{
  "dataset": "rosettes with rotational symmetry",
  "horizontal_flip": true,
  "targets": ["order", "mirror"],
  "depths": [6, 8, 11, 6],
  "kernel_size": 3,
  "loss": "cross_entropy",
  "optimizer": "soap",
  "lr": 0.0029,
  "eps": 1e-08,
  "adamw_lr_other_params": 0.0022,
  "lr_schedule": "wsd"
}
Rows from block 22 of a small image classifier, named by matrix and row number. Rows with one number belong to one channel. Each number is 128 + 32 x the weight over its row's rms, rounded and kept within 0 to 255. All counts start at 0. Numbers have three digits each. After the name is the row's rms in percent of the matrix's.
After each channel's rows are labels from the 100 images, of 14976, where the channel reaches its highest value: "peak at" is the part of the image that holds the peak; "responds to" is what is common among them. Only what is clearly more common there than usual is listed. The data: rosettes with rotational symmetry.
# conv1: bottleneck pointwise conv (model.blocks.24.conv1.weight, 96x336x1x1), inputs 0-167
# conv2: growth 3x3 conv (model.blocks.24.conv2.weight, 24x96x3x3, transposed), outputs 0-23, a 3x3 kernel for each

conv1.66 078:128101115251128119128128128128068125151231128023128128100128144128128128128209128128128128128177125128128128128128128128128128111128128131128128128128110128128128128128128128128128128128013128128128027128128000094116128128128128033051053128128128128000086128135128128228112128128128128128128024128128128012128128128128197128128128128069128128128128128128128193128128048128128119128128128128116128128128128096128128128138128128128128128144128128128128180128028128114128128128128128128128128114128128128128
conv2.66 058:111128079115128128150128209128099128239128128128128128128188128077128128128128128128128176144128128128128128128128128128128128135128128128128160128128128128128000052128128201172128141128128128139128215128154161128128128128128128175132166128128128128173128128128112207128149128128128071128128198128124110128188128128128128128128128108128052083158107197128218128128128128000126076128128131070128128214077128128128195128128128135079128128066128128128128128128128128128128128148139128128128128128128095128128128128128128128110128128128198177128128128128128159128126171128128128128085128128128128128128128128128128128173075128255125128051128128128128217
peak at: bottom centre
responds to: pinwheel; five-fold; four-fold

conv1.89 109:128129128128128135128097128128193128128128128218128128128128128128128128128128128128128128128128154128118114128128128128055238027128128161128128128223128162128128128128128128058160128255128112128128128128128128128128101128128128133178128128128128128100104115128128128128128128128193065128128128128128128118128128068136128128000128186128128128128128067128128128062151216117128128128128075070128128128089128128128128128128128128128227128034128128128134031128128128128128198128128128128128128255128128128128
conv2.89 120:160128128139128128000128128128128118128128128128174128128128188128128128128100128128128128128128212160128000128128128128128128128055128128187128128128128128128128130116128128139128128094128128128128130128128118128211128128128128128121128128128128128128156128104128128128128128128118128128128128110064128064128128128128049141151128128044075128255000128128152128128104246242088052128128070128128214130128128128128128128128128128128128074128128182128097128128128128128065128094128073128128128128117128128130156128128128181167128061128128128128128128128128128128128128128128145128128182128128128144128128128128128128128115128128124128165128128146128070
peak at: bottom centre
responds to: three-fold

conv1.31 126:128128128069128128128128145128161128128128128128128128128128128128044180128039128128128128128073158190132095255178109128144128128192222128129128128016128128255128128128128128128084128105128059128128128128129128128215162133128128128128128128123160128236128128128139137128104095128128071229128128128128128128088128128063123128128128128166128128128122130046128128128128162128128128177128128130116151175255118134128128255198189128128128128128084128128128105128128090128160128090183128128128128128048128090128
conv2.31 124:134128128239128153069128128189128128128128128219128128128128157128133128128055128066128128191128128128096128128128128115128128071128128128050132128156128128024128128128128137128128049128128128128128128128128047151128085128128168108105007206183062136185128087128159128128128128128128148079007066128128128145064128172186046128128135128128128128128113128104128128128128128128128128128128128128128128062128128181128128063128128128128133128162128027128128208128128128128128110128128249083128128128132193128128073120128128128128128128128128128128128128128128128128179128128118128162154128153071097128128128128128128128155128124128128128115113128169128128
peak at: middle left
responds to: pinwheel; ten-fold

conv1.8 074:128117128128127128128128196161078128128128128220128128128128151128128128157128130128128128068103128122128140073128130128213128128128128128096128128189128028128128193128128128081128098246128109157128128160128181128208214165115080128255128128128128218127255128128128128186188128229128128117151236121128161128128161050088133128128192128128067128132128128128234128128128128128128236000154084128128128128101194128128128128072066128128128128128157128128128166190128128128128128168128099128128123128110128077128
conv2.8 074:229154098066128147156128128128128128161128128158128139128061119128134128062128128181040128138128128128128114149128133128128084128128165128128188128128128128128086128128128128128128128128128128128128128128133146190128128163034128128128196156128128057255128128128128128128185089128128128255133128128128128128128090104128128128128128128128128128128128128128171157128128164128128128168231068128114151128128012178128069128128128128128212128128128128197070139128128128128128128128128128167128128128064128128128128128128128128166128128128128128128128138128128128128131128226128104128128128130097128128106128052128128115128128128128128023128128235128128128
peak at: middle right
responds to: eight-fold

conv1.82 094:128128128128128144128128128128128128122128128128128128080128128137128177128128177128101128181128185171128128128128172159128206128128160180165128111128128128094128128055128128128238128138175139151157171128128101120128128165128128128128128128128128128128128128128128128128128132128128023128128136128128128128124128128102133128059109128128128128074123172128128089000128119255128128128128098104128083128128128128128156128128128128128128121128128128128219064128128111128128126128128128128128128128128128128128
conv2.82 096:128128128189128128088210076128158139128128128128128086128128128151128128128128128158128128128128092128128128132128128125128128128128128163126180059128032134128255078099128128128128128105128128128128128128128128128128128128101128128194130128111128128083126128128045128156128128193128128134130128075128128094124128128138128099128128043128128128128128128127157094128128169128168000128128128096128169166086113128128128114128150204128128104128225128128008118079128128128128123032128051128206177128128128019165128128128128160128128128128090128128128128128128128128128128118117128144113128128128128128146128128128204238128128128128128128128128128079093120
peak at: middle right; centre
responds to: seven-fold

conv1.72 078:128128128128128158128128128229165128128128128128128128128128128077128128161128128119068128128152128128128128128128128128128255128128128128128128128128210128109128160128128067128169128128105128128128128223128128128128062161093128128128128128117128098128128128128103128128128128240128128128128128128144139128128128170128128128128128128131128128128128128050128147075128128128153128128128070147128128128128128128128128128128128128128128152128128128128167128128078128140128128000128128236128057128128128090128
conv2.72 074:128128255128128128128128128224128128128048128128128128053128128128128128128128166128161255128110128128135128106128128128128128128128128128128128128122128128128128128128163160128128128128128097128071128128128128128159128128112128093128116128157133132128121128090128157128128070128128128128128128128128128072128188230128128128148128000128128128128128128128083128128128128128128128128128128128128134128128128093144128128128128128185128128097128127128043128128243168128000128128238115128128128128128128128186128128128128128128128128128116128125128174128128128128128128186128128101128183128128128128185128077128184128128108104114128114128128172128128128
peak at: middle right
responds to: seven-fold

conv1.34 062:000128128128128128128128128135128179128128128128128128157128128128187128128128128128128128128128128128128128128128128195128128190128128128128128128128128128128128128128128128128128146128128184128128128134128092128128128200222128128128128128128128128128128236128128128128128140128128156128133128215128128128128128128009128128128128128188162102128128128128128128128128128128188157144128129255126141203117128128128154128128152111140199128128128128128104128128128128128128128128128128128128128128128128128134
conv2.34 068:149128255128128133128128128205128128128128163255128128128116128128128128128128128128128216128128218128128128128128128128128128128128136128191128128128128128128128067189083128128128128128128128128128128128121128128128151139128128128128128128229128128128184081128128220128128128128128128128128128128128128104128128128128128128128177128128128128128128240128128204163157128128128201128128086126128128128128128128128192128128128128128228145128128128128128128128128128128128093128156128128128114128255128128128128128126128128128119128068128128128128128201125151128080128128128128039128152128128128128128128128128187128164128152134128236119064128128128128
peak at: bottom centre; bottom left
responds to: mirrored; seven-fold

conv1.13 072:128128128128128128128255102071128128128128128128128128128128128001128128128128128128128128247128128128128128128063128218128128056128128187128128128128128128108128091128128128128159128128173082128059111128128128128065128128128128163128128020128128127128128128128156128128128128128128128128128174128128128128128128041153223128198139128128128128128128128028128128128000128199075128128128158128128128128128128128128128128128128128128128128128128128128128142128087128021128128128128128128128128128128128125176
conv2.13 067:128128128216128128128128128128249148128128113128128068128128155134128130128128128128009128128128128029128128128128128107128089128128100128128128128167164128128128128128128128128128086110181128128255161128136128132128128128128128128128152128128128128018128128128145128128128128128128128128128115128179128182128128064128128128128128128143128086128128128128128128128128128128128128128008217128128128128128128162128222128128079128128147150210128128128128128128126128128128128128128128128128128128194128128207162139128128142055128128122128128128128128217087128104128128128128128128128128074156128134121255128128128128128128183128131149150150128104130128
peak at: middle right
responds to: pinwheel; eight-fold; order: nine-fold

conv1.88 121:128128130063128128128117206158104136089132182128128123128122128119191128065169128152128128054128128128128128128168128163178191128128128128128128128128128128128112172128145128128128128240185128128128113128128189128228128128153128128090128128075128117128128128179190128128128128128128128128128163128128182128128155026000128239128118128128128182128128128201080128064101128128128235071174243240168128198119255104128128128128164131087178145125128128128128128128128128128128131128128128128128128128188128128123
conv2.88 116:128128065128128176128128128128128203128128128128128128128128085128166128128128128144062200128128073128128128128128053128128128128128128128128128144128020128128128128131241128128128128087128128128128128128063128128128128182014128116128187128128128128177128128053128128056128128128148128179128128128128100128128162165128128128128128053128088128128102128128128128128083128128163072128135024128112231128128128128141087120128128128104128128128180128128128128128128128128004128128128128128128128128111113128128128128128128199116128072142128128128128128006128128128128084202128042157128118128128128128128128079152128170128128128128184028134127128128070128
peak at: middle right
responds to: seven-fold

conv1.27 091:034128128128128128128128128004128128128128116084128128144085128128242128128128169128128128128083128128128128128246128128128131128128128128128098128128164148072128128178128128136255128128128128128128128128128128128128128232128128128128128128128128128128143128128128210128000128029185128198192128128128103128132128128128127087128128059128128128128128133128128128128128128128100128128128128128128197128128128128128128128128128104244128128128128151128128128128128128118057128116128128091128112128128095128128
conv2.27 078:128100145234079255128128128128128128128208128117128128128210128128128198128128128128128128128128128128128235128128128128128110128128128104128128198128128128128128128123128128128128128128122128128128128128128128128128128060128128128128128128128128255128128128128245030128128128128128128128128128128219128128036128128128184128132128128128128128128128128128220128125128157128128128128081124128128128128166151128128255128128128128128128128097128128128128128128128128128128128128128128128128128128255128128128152128128128128128128128128128128128128112218128128128128128128055128111128113128128114128128128128128128081128128128128128153128128128128128128
peak at: top centre; centre
responds to: three-fold; mirrored

conv1.74 091:086128157128128128128128128147128128128128168128128128128128189128128128128128143128128128056128216199128222128110128128128151116128128128128128128128128128178030128128128128128094128234147128125175128123128128128128094128128128128075128128128128128048128128128128128128152128255128128174111143128128128128128128126011128128116128128128128128199128128159128107108128128128127255128221128164062128128128255128128128128128128194022128128128128128128147128128128076106128128128128128255128128128204128111128
conv2.74 099:128128038128128173128128128128128128128128165165128128128146128128128128141128154128128128128128128128131128128128128128128128128128180128128167128128128128162128128128189128128078128128128128067228128128128128128128195121100128128128128128128104117255128128128128128128128058034128128128128128128128128128128128148128096128128215128128097130128128128128128128128128128099188134128184003091128128128096128165128022128128128128085238009128128128175069169128099113128128135128128128128128128128128128103128128128195128215123128128128128141128128128128128128128128128128128128128255128128054128128128128055128128133128128128128128031128128175128128128
peak at: top right; middle right
responds to: ten-fold

conv1.94 086:128141102128152105128128128127128128128128128128128127199128128128100128128226128128128163214128048128207245124128255128109239128078128102128128128128072097128128128128128128160128066025128128128128069050128128128128128128128128128128128128136141128128128128128103128128128235128128128058128128128128133128128046180129128128194128128128128157128113128136128147128128175128128128223128129128255128128069134128081128109161128000255141080128128117128128128147128128135137128128134128128128197128128128056128
conv2.94 106:128128066107128215128128056128128198171128128128128128170128128111121128099220128134108128128128128128128124128128128128084128128128128128182128128128128191128128077128173128128128172128110128128092128128128212128077135128128128128128160128128128255061130128128128128191099128232175128128200128128128076128128128128128128128194128095161128196128128128128128128128128208201128078128128134171142128128128128128128128151128128128128128128128217128128128000128128128128085128048160128128128181128214128128157128128128178102128128132128128128128128067128128128255085170128128128128128172128116128156128107128128128128128128128198128128128128128128090128
peak at: top centre
responds to: ten-fold

conv1.10 072:154128128128128128196128128128128129128128128083128128128128128128128128080075128061128128128117255114128128128128128128128128128200144128128128255128128128091006128050080108128131128128128128128128128178128128128128128099150034128128021128177128128128128128128128128143128128128140128128117128075128075148138128128109128128150112128128151128114128128128128137137128128128128128128128033146128128128128024128128017239082128128128128128128141041128128141128113128128128069128128128128128128128150128128128
conv2.10 100:128128134195115128128159128128128128128128128198128128128068128214128128122128225128157198128010128128141128128128128128128107081128128128200159128128128128133128128175118128128128128128128128085128128140128039128128174128128128128128128128128128128128180128113128128128128128128128128128128144128181128157216128128128128128128077117128154128128128128128061128133128121128128128128128128048128117128214128128128117026128120227128135128114081037128175238128094027128128128128150128128128187128122128083128128128108128128128206128128073128128128128092128103128128128128128128128128138128000128128128096068128128159128128128128128075128128178110062128
peak at: centre
responds to: nine-fold

conv1.86 066:128128128093128128090128128128128128255128128128128128128128128139128128128000128128128128128128128128128128128128128213128128128233128128128128128128128128255128128128128128207128091128131128128128184246128128128216128128137128128128128128128128128128128113110038128128128128128128166139128128128128128128053128080128138128128128128128128204128128128128012087128128097128128128099128128128128157128128128128128128128128128131128128128079128169128128128057128064128128128128128128203128128128128160128128
conv2.86 076:128136128128128128128128128145153088128128128196138128128113128128128128128128223128255128128000128128128128128128128128128128085128128128128128128181128090150222128078128011128138128255120128129128128133128128128128128128166128128128128128126128128255128128128128128128128128049128128128128128128128128122149128151128128059128128128128128128128108131128177128128143128134128113128128128128128128128128128128128128128128128176128128128154128113110128128163066128128128128128128139128128128128128128066128128128184128128128183128166128128128093128122128128128128128128191128128128177128128128044133173128128128128180128128128132058128128251166128128
peak at: middle left; bottom centre
responds to: nine-fold

conv1.78 089:128167128128128128100043128128128128082128128128059128128128128055143128128128255152128128128128128162128128128128128101128252128128128128062128128128128110128066165128128128128255128235181128128128128128128138128128128150128128128128128064145128128148134128128132128128128128128128128128128128128128211128128128128128069128128128128180215135128128128128128121128128128128128128128122128128255132128128157128109128128172076128128249128128128128140128128128128128128128128128128150128128128128128134128128
conv2.78 097:128095128099179189128128135128128223128128053128128128128128128145128128128128128128128134128128251128128128128128128128128128111128128128128128144128000128202164128128128128128000128128128128128063128170128128142128128128039128128197128128128128128128128128085128128128128128248128128128128128128128128170128128128128128128128128081128128197128128128128128106128128103128128027128128128128128178128128128128128128128128128128128128135128165128128007128128128128128050128128128142128128128255128128055128128128128128187128128128128128128101128128048128128128128128128128128128128128044128128182128128130128128128159128128128128128128128179128128043
peak at: middle right
responds to: seven-fold

conv1.0 113:161128122064050128063128128128128128128128128149234128037128128128128030216128128128128064128128115128128128069214128128044128128128128205128128189128252103148116236176137207128139128128128174128174163128128128128128128128128128169128128128211128128128128128128060211128128128079128128134128128128128128128128128099128128128080128128128072128128128128128128105131135255128084128070128128128128059234128128128128128128128128132110237128128128128128128061128128128128128128128128128128082128195132152142167
conv2.0 093:128102128128128128142128128128128128128140130128128128128128128216128128242113128128128128149128128019127113128128128000128128128128128139128134128128128060180128128064128128128128128128128128128128128128128128000128128109086128128128128160128128128128128128128128128128128128128085075128128128128128128128128128128128015128128128128128128128128128128128128128105128128128128128145167128000128134221128171128141128128128128128128128128128128072128128128128128128128132128128128128128096128128149128128128193128128128182128027128128128128128128128083093128128000128128128128128128128128128128171128080128165128128002128128074128128255128143128087128
peak at: middle left; bottom centre
responds to: six-fold

conv1.80 136:138125128128128128128128157128158128128118128128104169071128128128128128255128159160129091128175128128097114232128128128141065133157081128094128132053219128128128128140036156128128159128128092128061109111128128188186128128119128128127143128128090128255129128124126128128120128126082128128197123213112128128128113128128128128128066128059128128128128128097128071222128186128128120173128135128157108192131128198175128128255138128173173120128128128128141128137128128128128148206128128128099121128128153128128
conv2.80 108:128128184128128128112082231240128128128115128128128128146128042128074128255128128128142049206128170128128128128128128128128128128128128128128139219130128128121128128128128128128128128179128128128128083128108048117128102128128089128128038128128166128128140000201128128128128128128128079000061128128128128140128128128128128128092128128092126128128130128128140128134180142128128128128059187128128089128128128128128128128128100128128128128128128128076128110128128128128128128128128128128128128128128128074128128128128128128128128128128101128128128128128128128128128128128128128128088128128128128128128158196238017093128128128128128128128128108128021128
peak at: middle left
responds to: five-fold

conv1.49 134:128110128128141132148128128121128128138128128128128128128128128128128128128128074131198128167128128128185088128128128128128128147128055128128128128128128128128115115128128128128128174128128128193128152128127128128128128128182128128145205128128158128128179143183128114128128128128085122128128128128128172128128128128128128128106128163128128192128128091128185128128128106128128099123122128123128128121128128128128125128128128097128166128128161128157128067169128128128194128091167128241164128124157128128175
conv2.49 109:128101128128128128128141128087150128043128128128063128128123067221128128128139128128128128128145128000128128128128128128010095128128106255162090074128135128128150128128128076050128163128128128128128128128206096128130210128128128128097127072128128128128128128128128128128128128167094159128157095128128128128128096128056234128108128128128128128000210128128105128093128128128128128128128128048207128153128150128128128128128128128128128128128104128128128128128128107128128128128121128128128128128128128128127128128128083128128128091128200128128128128128104174128128130128143095128128128097127128128162128128029128128101128128128128122128128133087128179
peak at: bottom centre
responds to: five-fold; four-fold

conv1.36 058:128164128128149128128128128213112128128093128128000128128118128128128128246080108128128128128138128156020163128128093128062128128128141231128128173221128128207128128128128180128128128128128128099128128128071128128128128144128071128128128102151128128128100099128128128128128128128128128128000128128128121128128128128126128086171128128128128128128188128128063128128128128128090128128128087206128152128128128128128162145132096128128121128128128128128090128199128128128128128128128128128255065144128128124128
conv2.36 048:128000128128128128128202128128128128128128128128128118032136247128128128128128246128128128128128116128128128128127128128128128128128178128159243064128128175128129128128128128128128128128128128076128128128052128128128135000109128128128128128128128128128128128128128122128128137128115128128128128128091128128128128128201128128128128128128128128128128128128128128128128128041128000128128101128128226128128128128128128128128128143128128151076128128128128128128128128128128128128128128128128201128128128128128128128149128116205128128128103101128104167096128128128128128128128128128128116160128083128128128128088128128128128099128124147128128069187113128
peak at: centre
responds to: five-fold; four-fold

conv1.87 128:132128128123028128128154128108128076140142128073128128128128166128128128128128136128088128128086128128054140128088134128128099128128085122128083128132136128128161128140075128079126149128128114128054128121128091130025128128128128133128128128128128128165128128128128184128128128082077205128193091130128128121218134128194128128128128128128128000128221128128128077128177128057128128108128128128135128128128087128106202036128010128255071128069128128128192048142128125128064128130117032128128128105128128128128
conv2.87 106:128128199128128000128128128128193011128128128128128128128128128128140128128128128162128128128081128128128128128128128128128128128128128128153093128128132128128079128128081128128204128128128128108128137128128128128096128128183131128058128128128088128031128128244156128128128128059128128128129128128128128122128128089142106128128128103150128128128156128128128150128127123128128184119128128128165082128067170147095193128128000128128128196128023128120128128128128102128223128128126128128097128065128128128091128128128128128071128128076128128153134128205128133088128128128128163045128128128128128128128128128128128000128128139128128209113128096128128145
peak at: middle right
responds to: ten-fold

conv1.26 122:128128128128192128128128128128137128128128128128128128128128128128248128128032128143128128012128096182128146187128069152128080128199128072112143128110128128225128128138128128128128128139126128128128128062128128128212128128128095128128128128128128152128128128128161050096137128128128141238128128173128128128128128112128128024128128128219120128128128128128128128210128128128128128128204128128080255128128128128128056255128230168128128128128128128110128128122128128128113128128128128128128128128128153128128
conv2.26 120:128128126128128128156128128128173128128120147128170128128128128128182105151069161027128128128128128128094128233128128174128128128166128128128128128155168056050255128128128128127128009198128128128128128128128104128128128128128255128128072128128128128151128057173253043128128128128162128128128128128128128128128128128141128113166128128128219128128152114128128128084128128128083134128110128128131128019190128128128128128128128049124128166128128128128128160128128128128128081128128249128128128128128128128128108128128128128128128128128172128128128124128091128128128128128128128150128128137128128128127128128128128161136128128137128128018128128177128128
peak at: middle left; bottom centre
responds to: pinwheel; nine-fold; eight-fold

conv1.30 080:128046128208128128128128128085128156219198128128128128255128128128128255128128128128128128104128128128128128128217128201182128128205128128128139128152128128128128128128128129128026128128207131128173128128128128128227128160158128128128128205005128128103128128128128128128128128128128128127128128128128128128128128081128172128128128128128128128128128128128128128235128189238128128128128128128128153128255128128128128169128128128186115128128103128128128128128128128128128128128128128128070128128128128128128
conv2.30 092:128090128219128128073128128128128128128128128238128128128128219128128128080128207128128128128128128128128128245128088197128068128216128128128142132128128128128128128124128128128128074128128128128177128128128087128066128128128128128128128162128128097112214128128128128128128255128128128128128128128128128128128128128128128128128128128128128142128128128128128128128128128104128128163128128099128129128128128128124094026128128128128128128128128128087128255128077128128128128192128128094128128128204115128111021128128128108128230128093128128128128128158128128128153128121128079128128128128128128128076128128113128123128128128129160006194128187128128128
peak at: middle left
responds to: eight-fold

conv1.14 117:128101057159010128128128128128128128128126128032128128128128203117226128128128011128107128128128135128115128128128133195128026061187128128145128128128134128128156187248050128128116128168128151128061167165128128128073086122128114128128128084128128128128128128128177206128128102130095251128096129081128109128200128128128128128128176128128161128128255128128128025218128128128115128128148190177045145182128128128133255128128128129128128128128128128128128128128128128128126132125128108128148128128128128144128
conv2.14 138:128128168128043064128157128128128064128128159128105099128128115128118160110128128128166128117066128128141128128126071128128128103128143128090128128242218120099128128128128122128215128128128128128194128128073128128103128169128128128052128128127128145128128069202128128128128128040128128128124128128128102056128128130128128101126128152128107091128128149086139148130079128128194220128144128128128091128128176128070128128141073128131128158088047128128224154128128033128189128128054128128128182128135128128110128128128128179065128128128128128128128079128128128097128128128128128075128128252128128128080153067128133128161128173128128191090058128128128128
peak at: middle right
responds to: ten-fold

conv1.25 107:128128114163128128128230128128128128128228128128128128197128128128128128128200128128108210151128128128128255128003194128128128128128128128128128128128128128128128128128128128128128128128128128154128128128128128073128121128128128029128128102120052124080128128101212128128128128061255128128128128128128128128128128155128128128128128128128128109128128128128128128128128016167128148128128128128128255128128128128128225128128128128211128128128067128128128128128012128128128070128128128128128128128128128128128
conv2.25 100:105131128128128155128128128128128245128081128128128131255128128128128128128128128128128128128128128073128128255142128187128000128128128128128128128128128128128128128128128128128070128128128128128157128128114219128128128128128128128128128000128128128128000128128128128128128128128128128167128128128128128128098128128128128128128136128128128128128128057128128128128128128128128128128083128128128128128128128128128128128128128128126128128128177128102128128128128223128088128128128128128128128128128128128128128128128128128128128128128128128128128128128128128128128128128128128128012128159128128128128128128128128128128009128175128128128128000128128128
peak at: middle left
responds to: seven-fold

conv1.39 049:128114128128026128128086187128107128128162049128128128128128098128128128126171128128128173128128128111128106128128150014050128127128128128128128128128073128128128095128128128128110128128128202128128046128128080128128128128128128102128128216128091128128108128128128128099128128128144128092128128128189109128144128128133161143165127158241128128128128143128128128106169128128173128128255128179204128128128128128128128128040128128128128051128128124128103128128148077128128128128128229128128057128066128128128
conv2.39 053:128128128120123128141128128128068200128156128128128128128128199128128128128128128176128187128128000128128128128128128128083128128128127128128145128128128128128128128037093128128193128128111128144255128016255227128128110072130128230166128123128128162128128128128128128128079169224128127136128128128128162184128128128128128128128128128128168236128128128128073128076128187128214114128120128128128128128128128128106128128128128128128128128142128128128128128128128128128082128128128128128128255215128128128128128128126128128128128128126128128128128128128128128128128128128128128094128128128128128128128128128128128176128099128128128128164128128128160128
peak at: centre
responds to: pinwheel; three-fold

conv1.4 095:140128128128128128128060128154123069128128128128128128060036128201128128244128235128087061128128128155128048128164090128128128128128128128153169128128203154128128185128128128128128128128128128128120128128128128128128128128128069128128128128095170073128128064128128128128128128128128128133128128128128113130128128128128128175116128128090135128128141128152227147139155171128128128128128128085167128128093128194168128118128128177126208128128128128092128101096128128255128128128128128128128128128128154128159
conv2.4 106:128058128128128128085128128128128128128066116085128128089126073128128128164128128128128006128105128098128128079128128117128216128128128047128128231128128079124128128128196128128073128128128128128067128128051122128128128128106061128128062128128128128128128128128212080125128086173128128128099128128128128088092128128179027128128128128128073121187128087128128128128128128128231128128128128128128128084115194128128137162128128082121128128128128128128122128128128128128077120128128128095128128131128128128128186128128128168128063127128135128128141128128084111104128128128128104161128128128128028128088128226161115128004128128128088128052128128164057081
peak at: middle right; centre
responds to: six-fold

conv1.51 098:128124128128128128116128056109128128128026128128128128128128128128128128128128141082128119117128099128128133128128128128128173128128128128074128128130128128128128130128128128108128128171128128204128255128128128128128128128083128128128128200121128128128128128128128128075185132192115128128128128128128128128128128128116128128128128128124187149128175128128128128103167145128128128128115159128128128105148142128128169128128128128128128128128128128128128128217128128128128128128128128128128128128128128128128
conv2.51 088:128128255128076128128231000128128172128128105128128128127128109151128073128129128128000128182128113128128115128128128128177128049121128128128128128128202171105128124128128128128128090128128128114128131088128128128145124155087128128136128128128128089121128128128128128128128128212129128128128128128128182128091128128128128128128158000143128065215000145128023128170128128133135128128128128128128112128163128128128128128128163128128128128128128128128128128128128128128066128128128128128128128128128128128154128128128128128104128128159128128128128128128128128128128128128128128128128128086128128128128128128109079191128128128128128128128128120128128128
peak at: centre
responds to: five-fold